Weights of a small multi-label image tagger.
Model: 9.18M parameters, arch vit, norm layernorm, activation swiglu, layers 12, width 256.
Training: adamw at rate 0.0014, batches of 64.
Rows from block 6 of a small multi-label image tagger, named by matrix and row number. Rows with one number belong to one neuron. Each number is 128 + 24 x the weight over its row's rms, rounded and kept within 0 to 255. All counts start at 0. Numbers have three digits each.
After each neuron's rows are labels from the 100 images, of 14976, where the neuron reaches its largest size: "top examples" is what is common among them; "peak on" is the class under the peak. Only what is clearly more common there than usual is listed. The data: small renderings of single solids in any pose.
# gate: MLP gate (model.blocks.6.mlp.gate.weight, 672x256), inputs 86-171
# fc1: MLP up (model.blocks.6.mlp.fc1.weight, 672x256), inputs 86-171
# fc2: MLP down (model.blocks.6.mlp.fc2.weight, 256x672, transposed), outputs 86-171

gate.421:123131162162141091141112119112136120083117137114110148110135139126154150177138096130142130097084144162104116126132107107092156133137132159069141162119162106085145116131126146111139149147150125095108149133124068103103129067143110126166138169117121120104169145
fc1.421:131098132180149142095160133151129076134150119129109134091157136146167154154137124099173108112161138101131143134121137141150120130152113162140096097165142136165163118083143119167149098104152127123152135134115067113138097071110153136094126105118116120113126133
fc2.421:114165155127136136176148087105132145139139101071150167105172115106144134143080151131102123128160123133112089143131126121199135119143163184093144121120112147118153123117102148091128106116152178082153050128089177138139120130119142113148163150097112097145104103
top examples: teal
peak on: solid

gate.113:098105119125123143109140136184154145095104086152123121124151115125098146135120137142121124117170154086121087118077148118123097105120115111140126108110185101146118151132138150107144133077158106180148145102159117147128074113152153140165135114101105082102131088
fc1.113:120099144107181139146137137165094133141134093152123148126210116101170072182132142128106104144138137113097130103103165105134091087095122146120124143129136151129075140109136123130150128118138136085100128089140130166105094147128157157133146125089145120134117120
fc2.113:118129121169154156124136109162146135101100128085147161110084129136091140165086133140145123141154120135114128118140109144157155136116103137148132138129140169169141113105140086128102146116118143110113120148144159135137146140091136071147141097121154170156166131
top examples: black
peak on: solid

gate.596:137123097146113128124090103122125141118133163131092086116129097122133156126125144151093140114092112110085138143146102121151167123147145141087146081136142096160117146137128171099141144130124141185093120134128059075144125152140123112164153123201173155088130094
fc1.596:099165099132109121144102113100125095162113109176154122082105134140147155104166155098139167168151134136148110136133109117114147087125170053135108106122122127115131134109110095100138111131111143102166148118161125093127151084148129143103111139110173098089159095
fc2.596:085099160106120094153147092150114130107158146091152099174129106104125118124141095148141111098100145147111112167179128127119163132156118123156164146129145152148134156115170111107118150120125100132145112169141095088109117169105105130116136154118145102125134119
top examples: striped; white
peak on: solid

gate.397:109136128122164111183120108106103107179112104125119188135172101162113109116140091161132184134101116118112085143097122143127126167125153124102082096112120096116127158124126129125087112144163100099158131127112128140134134131112132129182115153132117086119079125
fc1.397:142118125128158114136146159134119154135166107110106117146182096109108141113128133110140170103119118120118094123114130132127131116143112184126137136135155111094123163160095127125108117129124126130107119137124130182119153125108121138139134135126090107115122143
fc2.397:118069128144153126111124189154092124100116109126160126109122117111091065104161117149159173132196165122106112129140098154112104153163080137146143125150127097161088157126101124130088125125119135098171113119132110113119118111137163171134114103155108155121160127
top examples: cube frame
peak on: solid

gate.26:127222137122128103138158113166167125166129159141148135129148103110139079184162142123145137102154120137146123078126129130151044115146140107092082118092122120114105160089164093163124099052114095118135134101132091095132113116145119163122105109167107124125137116
fc1.26:112133145151131074084139100103173101192128098088107119133182095102156113133110147149126133131147098137116134113102139116121130072165127158119083130144144109147152152166140130113103119100197151091096126116140093107104143149141142123131121164141110131086128120
fc2.26:140148109167122112129157135108152132133114159131196112145138163111163143128114088095104099115110111098119144140110094122133168107123147126151101168144172139147104122111116112146113140121148066109124170150130125114123103113124145119139130148114125134116122198
top examples: teal
peak on: solid

gate.651:132114162168109136083163155128119121126128152117131131119106140134136123152169091129144138116124121127099128145130086150148127128148133120117133155160136121137157151165157118140120164119128099171198125144107088131097174173156100098108169121160106109123125080
fc1.651:129124161115099142156115140103143131139122124137141120109124145073152118140152172167124117106136156145124110091156135111118124120122130103160118167199115133100155134119124148147141107144141179128148125106076108152145160125137105128135108124122134137155139178
fc2.651:121128141142182167113160131084128082108090129098133128112122092145146152137122091102155123099125117113074119137161147138148110142150145111092165138114147124155118145141116169139129159167138141123171082146166137118104086159142150124147208127128149093129135144
top examples: glossy
peak on: solid

gate.65:100146151117126133108153165103145109155185136158082166109125077116144151105127169112175113117102114122098157124136149163092120104147114143145134136138131113111121122090139161177121155144134126142158123111106146112150109153113117143137109128135119072164088131
fc1.65:156102158103082155143099106165111130119164140123116152082131137157105109159072105097127148130144112106113106080100139136154100105134084158108173119144117157151119125129137153076090106123127120128151109107152115142135090151106097145116144111106099120079121134
fc2.65:129081151107127110104147090103095119132115144138132164129146129122112122148101104093137175080120070142145166137098123154150131121149127135124171145116087136120143073101146134151086152135161114151109144115153123124142132138136129172139158096107140134120113145
top examples: white
peak on: solid

gate.581:068155120130128121080159158109106122123143136105097131085141099152150165165103148111115159157137109123184124123172140115117147152129107153122137102176149141090098130115163143112140075114155109153127124119141136126134117126126141070092118139153161119126107124
fc1.581:132126116181107108120127139108158124120084178096110094082128127158117114125138171092113096087123152133114136070101124117097121156168146115173104099132140108133089134105152131136146118201132149156118120104145126118103127132129079105145131137128137144130099101
fc2.581:115152120127131151089122126113100100098144156107143118121161109141138129140162133125116119159101152098124123149123091120101124149113128146148144097105109131090142118117115137114150135155136122140128137123148096180128120080114115115170112109132119111079138115
top examples: teal
peak on: solid

gate.205:149136110108108146139117128098137175187136158115109130098146104116102138128106124116118146079141145117110118165112106101155124127139146098112117145145095124104159128118118138106159170097135119126145145096143153115163132124118185109133137146155110120052104092
fc1.205:103127138141115138107143142136118135125155164121117103123191109158129153109154131114114071066049134127164131117133149082137152090140091132111125137139126132154116150166107070140090167106149122077132119156142125116123115186155141143135167133136155141148108110
fc2.205:171097088124139141137133152126115103128098096146105114125133161126093102111113086124131149151154100123112093079132098127128125138122129134143145107124128141106123166134127173142170133152137144157167153102124121127099135148134121152120138100122115118148142123
top examples: cube frame
peak on: solid

gate.42:153128099170103119138128146137088138107084126126159146106131196113112101146090136154130155126108088132144107130137108160161153146084122147104125123118111113115175125163150158124116146166132078131095133141135159134122147179148155094184087157152165110108057103
fc1.42:122161122137142086084132127125116155136157097149103151133131148114158139157141092130104119056127158100156155132121117133111136143166154108161070098153100126116132147165143119132115133110149124163156106131103125134127123120116158121181144117147154149109063151
fc2.42:182167161061148109178116072109126074134149125140107122110166125122137146130131122155138134136152139130151143143157130081100178179163138167099113129114131127131137148146132114116097092126123128121124151176100102119094121125114102126128105134126120144131167157
top examples: torus; chain link
peak on: solid

gate.31:074127152138112149095163130122098141125141143118131143136135130158135175115101122122118123084146145142118127095147145099084126131131167131086156128121160142121112145148137159157094129149143119102112116131146157146126150096140110144140073119153106122119117120
fc1.31:108153151118120143130161141088116138132162132122151168100100130092098139135099111146143133123127102070108116114142106115112115144085119124163135127114149160123099125115124165126109164130070122090129135145140134092104162089149159097103117093136077154078102139
fc2.31:134122132094109153105155115105126096134144093100096128149098144125097133153145087118135100122112111157148132108143121107145117117088137127125142112159119115131145131118119112112147114090092133165107152152124140144138143140106175086157134153158120130195116107
top examples: teal; green
peak on: solid

gate.627:159154193129139155136127149125077093117122128111116138113161129175133142118107128134134150154107127119116124134131129125144118114090090112102140157122082137103092139189148148140141153136119148178153140156089140136113145113128105138132105076104143120138156142
fc1.627:123138153138135095133167133114115120111143109121117111105113117141188076159102098170173110164101113108118102132085166107127099111184159164129082119154121119093136151118124118136156141152159170069155146113119103111097152113132136157145173094145123127104140124
fc2.627:098142135128113116155111127088159128140138126134140094134074130135121111195146118178152159106124160099126097126112105142104117119133093131075143131137162139134124143174112146143109128131154139106159090123098146133149140100163145080143135158135137103130115110
top examples: glossy
peak on: solid

gate.40:144116109124135112151120120082104114079126112105070089139132100135154171154111107127133155167114096133134090134119118128161166150133109093118125091150104120132138119097162121153139142102148109112158116157128105078167144152152121160073104181152112140123170135
fc1.40:137100104118141118102167123173155118139106135099124119125118139116121112156142114121102094085122093136098136136130124180133084146132119124127131152108069120153108162126180120109115091099086143099106120095144155101134127138159154139121095129147132136132116154
fc2.40:143135142112133118135155114098104128121122136119145160155120119140127116091156161130130175119182138132141097160092128121114160097154153106117159142114135122151145136159159158088107114108120118114115143129073096103139123155119149117135066120150122083165123094
top examples: teal
peak on: solid

gate.572:126133121162124120154126148081122105136148088147158137125144131148129092142132073141136127105125108172120144127094101162145140121133121126095123094112092128127128140116129141133109132091090114147120173149162152148087080157119156097128142131122174129127157094
fc1.572:096123114106139111104144193151182160135079118107148113145129133109100151127143139150099123144128140114159099150145152095125106147137117150139134118178164148137154087155119126087105131138154135073130111107159124120165152100121141111149090129161117160102086108
fc2.572:107145109150147116178145127101115088156148113138090130119133108137127076123088150133169147118122112180109146133110100154129127138156182113083119093094105134127108147133130143129162118106109126149125159164150137143090111136138125105139151124140172121138120142
top examples: striped
peak on: solid

gate.346:123124118140129151131119101082130138087136149120114112152103127131110150114113103122163173128131124136138132155133125119127121134126224135111165148160135119133133104106133109151117106156151116129091120116137119081127135156146133128131108130130131143110116119
fc1.346:099123146108099110118126157151145132172116128135139133128127159139178168120095119116118100145141147101143146136126150152151142151165137111160108141190134156136110140098133137157086118103080139095138148125113139120148077133133126114121121094084171108139131172
fc2.346:144145129119125117081113114148115158121203124082147090080139168094113129159117164094092149138150130137140097121112110072097106125112122136125125110133116120134140156142103112115160110152140146111136130157135113137160108146153166130178124108117147124127096149
top examples: torus
peak on: solid

gate.578:112143161152098160155081141135141138118114121101114116058128094111121190131108098149171124109123094121120165090149105115116164101170134172150094088107144122129142111093133131151113148162142130115141155090133160156114088168123126087131142175152134079166174128
fc1.578:075148139129145114114123082078120168128118117123115120146131156094119109151117108128164137156069125133144134134155103131118140107121126115133129085099146122148148104082140174133103169140133139118131152108166096090094180157117120063130142105097168127126110099
fc2.578:118115132152129142171148138146120115132166130097165088095151067107075150099154150132133141112149168057134093147112104111135136138143169120133093099145144162124126155154135121120119117154113141132116107127163122142130150135131159154119122137124106141103159143
top examples: striped
peak on: solid

gate.609:132114069136106103130143164155101097119132190100161091159131141112093113139138112131155110140148081087136123136158199120119105094131161104154149114136071113112182111138112123110080167123080119105133141091103161139152148164141087121155096120129146094134135087
fc1.609:145121166166144138195111123112145087121134119160133147081130127158100145153105159140138140180154119120141113155129146177126111154098114176099112107119129113120153169110167119120093110138120126119098095176134079174133120132121147123137138115124108108110149118
fc2.609:162146121108074147103127128121104088147115150096091164122103120125121138138088118101135130111132128095157178150097101106143180094123150156157138101115136126194118162135148101076106135119142102100097119137100071098128119140130107166101108110135136153123139079
top examples: torus
peak on: solid

gate.156:118116152128129130152142099142147128105147128128150099122148119143160093108128113116158127166126131164125139119144145124139151163101126130135099119154134067160126160114103111163114132116093133173123115146087126097107123095125145136099091116166164132110136128
fc1.156:142088147178140124132124147124159123120081091138159090133129109163069129134125144116143129130156133097120080116101142107108127112119169146098119109146126128131145127135138107142118144101099137111154181179132120070120096161135087107098128134123136130123143114
fc2.156:068099128168089135117136092144107134148165171121145139156129106143124121165105071137139107097113095111161156126104092162090126129098146107130154106136082171114164140140070144112109138110150149148155147147093153137136130129095114144104095095147131138077126147
top examples: brown
peak on: solid

gate.566:076134091110144114101135114118133128143121137117141150170133125137132105162127122156131103153109122138129091142135061102135111128109105104112141131132135092140127143120086154137152105110186095153152117131122141089172128116119093123150140195164140117128141113
fc1.566:134124147117094133129156132134091173135141141122128132128119124140122102105116121156152158159145130091147103096084126166187122165099135103162140122117133141101099112111112137149154122134179121133093149149119146112157092137127110089128134126159109118114140141
fc2.566:125101122106115105145177129118119102116118096151143113114118171096150146115165163112124123136144116095132146125107081154103140120104113150123127080121153118086152141179138160128107141101108113159072110116094130138088113149157139119121110137128128125108131137
top examples: grey; checkered
peak on: solid

gate.225:122154121125150161079104134105169121085115114133146116101093104126138162137131145115154141121145144102145098086170158148086170155159105127139118134099091121172123110127140140166113162130136134144147106121122135135120153144107101074135103122103095116087133129
fc1.225:116133135158125088110145143148125161118161109137109149136129152091145185105082110155096097115129111120136136140118104157107130096158133147107115094106150140125137127138119155094123149121088111121108159122085142099116094135112183153145134141140104125115109130
fc2.225:190155156131126103179199139130124130133126127119118123096133154114130122154111139124114157115123102131141130097125108167136116096090105119097146153097127177138146144111149073108077120157096158115132145136143125148133116156096146137143114134113084136145124118
top examples: black
peak on: solid

gate.323:118145106115113114117134134118095114114112128113104147149107139105127172159136151127173144135128102117125098129082152108130073130146094123115123133149122108154130119103110157109147174065147177104116129127116116096123102165139128102140149120134142150115159120
fc1.323:139120129102090182162113153118105117112149149128140175123160099103112139076134140118133140088091150096108106160102184173134134118106134112102100134125142106149133181100121072157127117117149130174113081160122137121145129128130117134121119109158118102147165129
fc2.323:131152091131079108146140146161106093104125097117147173153140039094119123109123093126111164147167135129134132144122136104090155117108060154141141156116154132161123113118160140142148152089164110120115141148133141155111135150152143157149125131149120123127134115
top examples: cube frame
peak on: solid

gate.542:157114147147112208130117134080148088150139122135156109122148146111122130161121093122130124076102100104171090101170115126119113129147140183175142096083174125142154131103156128103142112133103075119103140118111148132147159113102167101124091115135135115138116125
fc1.542:116145124113124143141135101116140101064125097133131115106126143153135146125128132136129085154110150138109109143169085103122113111126089124107087155147103119139142138148099113098123130153091106134096090131103106156161106169131118129186112144108098162108159112
fc2.542:144149161151141155140151144131175108121144117132077150137139174075137103119105126102084109115114131116137094119093114105120121129154121152135073126100113121125125152113161116141124169103106097079101175128169132123113096132165144113118121149152120126140103146
top examples: brown
peak on: solid

gate.25:122093129077056122183105168172099116090090109093119127098086138085149179139127130161115116140101118074146154141085166142103126084141123160124127116122131163126145110139118139121141132130143161107092153134160143119100140125116173117131164089080142144156098108
fc1.25:139134097113097133140066139156128144118160142122153105158118117126122101160138128111122122123102168128126127120108156129147141153088138159124131134111143103118149146150174123169143144151124118115171105073168120112108108174115128123138097140103125160112141102
fc2.25:067114131145147078134074097138129122135111132135119124137141120148170134146168101156080111119112133132127156124163136110087118119160152161106143131195146105144140120136105163111176104177116141145132117114103126120130112157158104159088160149137129140116112158
top examples: striped
peak on: solid

gate.33:164119128157117145136112110152107143158172148155130169194100129111108136155154122123125149154151150166145118135123141123115143165120135126076141105077092132147126089093131143113160144155108140155088177112099072100145168112130081129135140149148110112114121120
fc1.33:111115153121154173162108107140169131079096096084159144122143129135139142112125130159145149111110126147115142071121106129076115158082134183146112135091155097130138089095131146150118117143156120124103132128148109152117109144166129087153104138164130140118117117
fc2.33:080115100132098090136114140134100115108140177167105099154143162132122096147138152130176084132158149083105147117136134142101113130121139124167107115091128144128130118136119089150101108141135102090131126112158099141157118129181103175061141113119112086139145106
top examples: cube frame; spring
peak on: solid

gate.634:152123153145092124121122144115096122157123108137080130089101159086123144152140129145133132109133093120152139128172148118110148120133145097115085101111147151122117148142129123134132125145109120095152166115150155096190183121146173136126091153151186181117104107
fc1.634:168132164122160157104188103156095142115115111159074148089133118151108128116110096134188091176121160139156133120141100094176119149152109087121140149138126120135102149124128092094110143113108123149121110135134121126148090165095149133140108110101126172121092147
fc2.634:146144121130139140130094135138107127141131107135143119135145167147138145141098143104102115151075076156141107096146131158129153136105097148100128136123152088093127142168149132159104069135121128204177137107091084146113139163129116087147121129137107135133126136
top examples: glossy
peak on: solid

gate.436:141101129116121177095174163091124165111122122101076117091129155152105131128131138112149113139179147170102133150119120118129138182112119069161137124107149110118136128134119126166142154101156150104081106153136119087119098104146122123096101135133168130164118153
fc1.436:148079134151124143116147142139119125121118161105119104130131126126116186159132138141122167113154095133119121141211145139130117132166124167103150115138119107085113143171088134073138120137137163108153159165135155099099144135138153122118118141138126168126115127
fc2.436:103134157132147148150172119085140102190176126125112120140167116153149119124173140127104097121110115097140113153127123151130094133144127133108157087129089114121131126141110133099151116102114116136114114090122079124140115115134127152139162152127140103108123099
top examples: white; dotted; grey
peak on: solid

gate.253:124136112100109166135159100142125089131130107146124102087088126129132103117117138107088109148113137163112181154119151138093126167120096142117170141123161128132129105126131124098151121145126089110115118174131122123135152109160123119135097141067128151109145178
fc1.253:129157137122128120130086164128141101066101117139168124145137125107131119150112177133131154079103122122111135153140156137122148092154162165115142097131136179097166085154137127133143085144145119122107118113155102112153151151145121163122153126057162150122101140
fc2.253:129115127161105140178116101114143124119160125120137127120137160111124037155129144067140094116137129155118108125131135153099074151106121136116123139130084125146118115149091092113092137130138139132113079165154130104143131195144133176146134153101125105124170117
top examples: brown
peak on: solid

gate.32:140150160148099159114118152138116170141121133149158126127154119164125169123141113131088103110126114119130138163109153116125189101129114130127126157117088096122170120100129118137090136144090143131114114128109124161130138118130127117124113119118141134162134108
fc1.32:138134075125130125109131120147118138116093119149150117133131101083136160146145126161158152119149139117096134138118161149110138116143118104168138125116103126154106102110108146105160116120124117145130093140182148111126127190124123111178142129138134142145093136
fc2.32:124097139151093142106113149105111101134125177098151126088124132158127130194152132099126125130114101118142169130111155148114118158075097123150114131148154133110108139125101173096128139071142122152079131095122121117165115129134093085085085134090138179145131163
top examples: torus
peak on: solid

gate.540:111094099079098161121132117169124113129155127154168131138129132128130170132144129168128180108097138115132121125167118098135106105113161146129148135155167144134146153116093075087148170147162136152179134124146173096119139119135165104134149100109132126139134124
fc1.540:112119113149136113078125127139079159151141130165123116099150111133149126119121136116109141114114153136175136141053151145130125113148130107189153100114128135156123151124107159160110123120129143107088142139157112100097121089092150125135100152160146119066116152
fc2.540:136163139094130116167127122093145154159149130116147150093153150106111094113135135118148105159147082147068146138156125132102074100129118123120102125081127140115120080134105152104119128100143138127144142119116146144077120136185159132099127112142094131166141164
top examples: glossy
peak on: solid

gate.561:134142126145128088145125086141102072134162110145132165082111144149109147098105129155155134122163139093087124116123152126078170169136131107132154142147109119081141193129097115098146123139164075118093113129128116161124128148133069079127124159129147116150137132
fc1.561:160149151100126122087142140098111130098125116127139096134097105116087147108116068122162135129169122109154126114155133143150120158143134109139136173139118128063147133124119106146120122124121144128091126139190143134139141127119144139122134131107122148163134099
fc2.561:138114149118136132084117103135124141140119106143127119121097189096118131107151133139154122134166118114155074137141096129182158121129090139118105130125137103146147129126189132154130128112150140131113139132104114107160111101133145130122152122133138113129133091
top examples: torus
peak on: solid

gate.56:132129107101174154117152125118129083120151136126139154116119115084123113096160167145144141082130135146137112124124127148147122136115115160129119111141133118122097132125149155116118129121100119119130142098163100110097144164159126158144122122163126116148077134
fc1.56:129103090115112106116116092089143085141150149153111140117109125087135090140129098135133134146126154145123094107130096100068156116160163156117114090124119126122113151132094122124122131135130125087108104115140134116116112135095139111140151153123153146137141141
fc2.56:110104113140106130143132128089158123142127132092124130134144127101138102150101135118116128143114143157093147096111143134135091109088126127140152122103119118133128125105173132144144151086185149098132156082112103101130115125148122078160081135064143095152079105
top examples: teal
peak on: solid

gate.391:143118165105158133105163124097125146118106157093091135115069149127067140101138123123151095144156152143117163125139116111113109109139120146105147125156131113109119132137133111163142136107150133136131146125112140155121122150087135116163115120125096142132061150
fc1.391:135146139164126082123141152159125110159132150139167127126119101160104104128142127148126139162104117101145147141171199098132119082150153187127136155072135152105121094171104099132093107089105088143157067131131140128137133082143106125123148151130180139141084144
fc2.391:171121135146116121125124117172095158100113141114134147126155119122087117164117126102141111112139063147127105152151149136144126092110115078090120136129113150171148108133119180111111111108099106098088103150149141092123073150148061095126124143117098122147124148
top examples: black
peak on: solid

gate.490:133092147141118116119117092131101107142104161132110160092107098131125155165158118093115150135101160085140139110128130156124103151151119098141171124127149097133136166140119135156128148071120124125104154101161095131146149156124147128138134156090112118125132102
fc1.490:170131151100152137138136101072127106169123113140132085114129147161101116118133119151102162101131142122101075128190112117135150127121095126167133129127129074131111162126106114176092116122132128119143121109133141164087137155108126115137139100106143082136145155
fc2.490:106128157159122132114154155125138089097135160129118112115148134165085147154140124116137133116115109130129130133136069136186186096111142124101118170168114123136122115167114075088122116143141116151107127086132072142121056128144123100117161138161110141127104145
top examples: glossy
peak on: solid

gate.580:136122149109115104124157098156125146081159130111152151096132116122180126134155174108169129119098120179088117123149159131102125130116125151124127090165163130143129133153100102121113108112094118057133136148158116111092131104108127117141110088103118124125138083
fc1.580:121162113128120130137121125139122128171118151186136154128107079130086137148138147123151126121091125120134146124156116080134101114084086142165207106123133095163096128079108168133122084122113120051123150142121134085144148148122121102087134164113161121162124090
fc2.580:181079101112159122120109125137152106116142131117156119138075134145110127143142126131066151095117105082151121091099112165132111154122096140100096132150131111125111128137140118107095163109149145117166128146116148142157121149145110142070094127161141170142130114
top examples: striped; pink
peak on: solid

gate.583:108114134094064150146126130124152124126127145140157102080077111122119133126106172131146138133132155110116132103104111105148153093144086110163128149154118111134157169140132158116128126107140158120167142080100111075095128156167084121148101116098106172106100109
fc1.583:122081145104129159091151126138098126124121112134167160105134170117150132124170116106120150142115142101149153126116089131102126134135113120089135160109130109155156121155139145111127093141138165141130189123154136125155146117108139125167137140073104079130122130
fc2.583:082140117121119178141150120169127104142131139123120105137152158114185145110115180101137119131109134100141091087157165143101099125139127136135105130126138140127151171092080144120149146147116116123117098139152127130119121100094163138124159056129122144193146108
top examples: black
peak on: solid

gate.671:160128154138108122165133091092118110138166127120138129162135145126157124159134133134085095135092108128113116136148091109094115152129181121164088117148141159096110129132168152133062182134139126133117135115126096113113128117133098134107137145127118104127140100
fc1.671:090137152182115124136096146117104144099144136124105130098165133109123170127150113137097104128162107137085128079145154115158118146158101098156153124105152132111091138106156123109182193147119134086166128144174156136152119123136168137111124123108090132104132124
fc2.671:108077136117124125171156118109136138111110118109120114150171113074107148146121114141118161109142132117123110146132097184104118104103091168154167108129129094130115112077157162157113092131143147118113128153120120108120115140113105127112150110137112133132116114
top examples: teal
peak on: solid

gate.454:140091140089082150094135140122131176151107123104111070087135115106127152126096100124169134130133097142168120123156126135121114087124108125112081097114129179139118160124104099106099127135124094103095154114136121089115126160107112092122132125142151115135106142
fc1.454:153099131118132130116156109101116125089142153101095125149140121144119121162095127129128150103099118167086172101150142142125121169115095101114096116111146077140176096129120153100147158081099099096175110078139154123089113131146171172123121136168132133115113159
fc2.454:108118087129146074128148091138116164112077130142122131144092141149138129132124159119152128132144170123136131109099132118135151113143154148127112169112109127156146124134144115158168159163165148150145146157118165112136121094129116186135099172140117153100118178
top examples: striped; checkered
peak on: solid

gate.333:111129144148123172109096114146126131145108140104131172154127120111132100098136142174120123181117098127093112134147104153160193118108093108156098141140087139167134122087137098123152121126118166101123141130107125080183136145136131099106070107135146095202110106
fc1.333:158119140134110136131155144127109167158101135154117143123152132133151149123121137111121125100133162127107152198158085120134142152111149116141104142112104062103063117123156090091156125109088137116117128073178115162123138127077104119125122176167105153089070121
fc2.333:117114147121174131106116142144145124133104116136225140121126150135098137136128104194127120121153132141158165126129152127166108099108143138095129131112120130143135126128125131127142184107134126131110169114131135133115093190152153130210124102132138147099121152
top examples: torus; cog
peak on: solid

gate.0:102144157176127102118141107145146137148134149113140091138078178180163151179186103166134126153129105121148146133149150129120104132168083155102128121114138155171143123138143151102123102097081136126141119132132101133103114163128078131118099140088160088140126095
fc1.0:131147151136168126118146092136153106121147110115140129114100134111147126100158133154175139165126174161078113106106136145118145142125130145125152089157136121127163095100149101156139144101107141131141150134108139117117153132097175096083117112125119152124128182
fc2.0:113120127083157160169147132101163151113132154121111140133099164115144122124140139113115146153186090143154136113120119137130161127183098106164127122085150122125133105119133174072142122161143089139126112118098108178128187174116151136096174171142127116150132131
top examples: grey; dotted
peak on: solid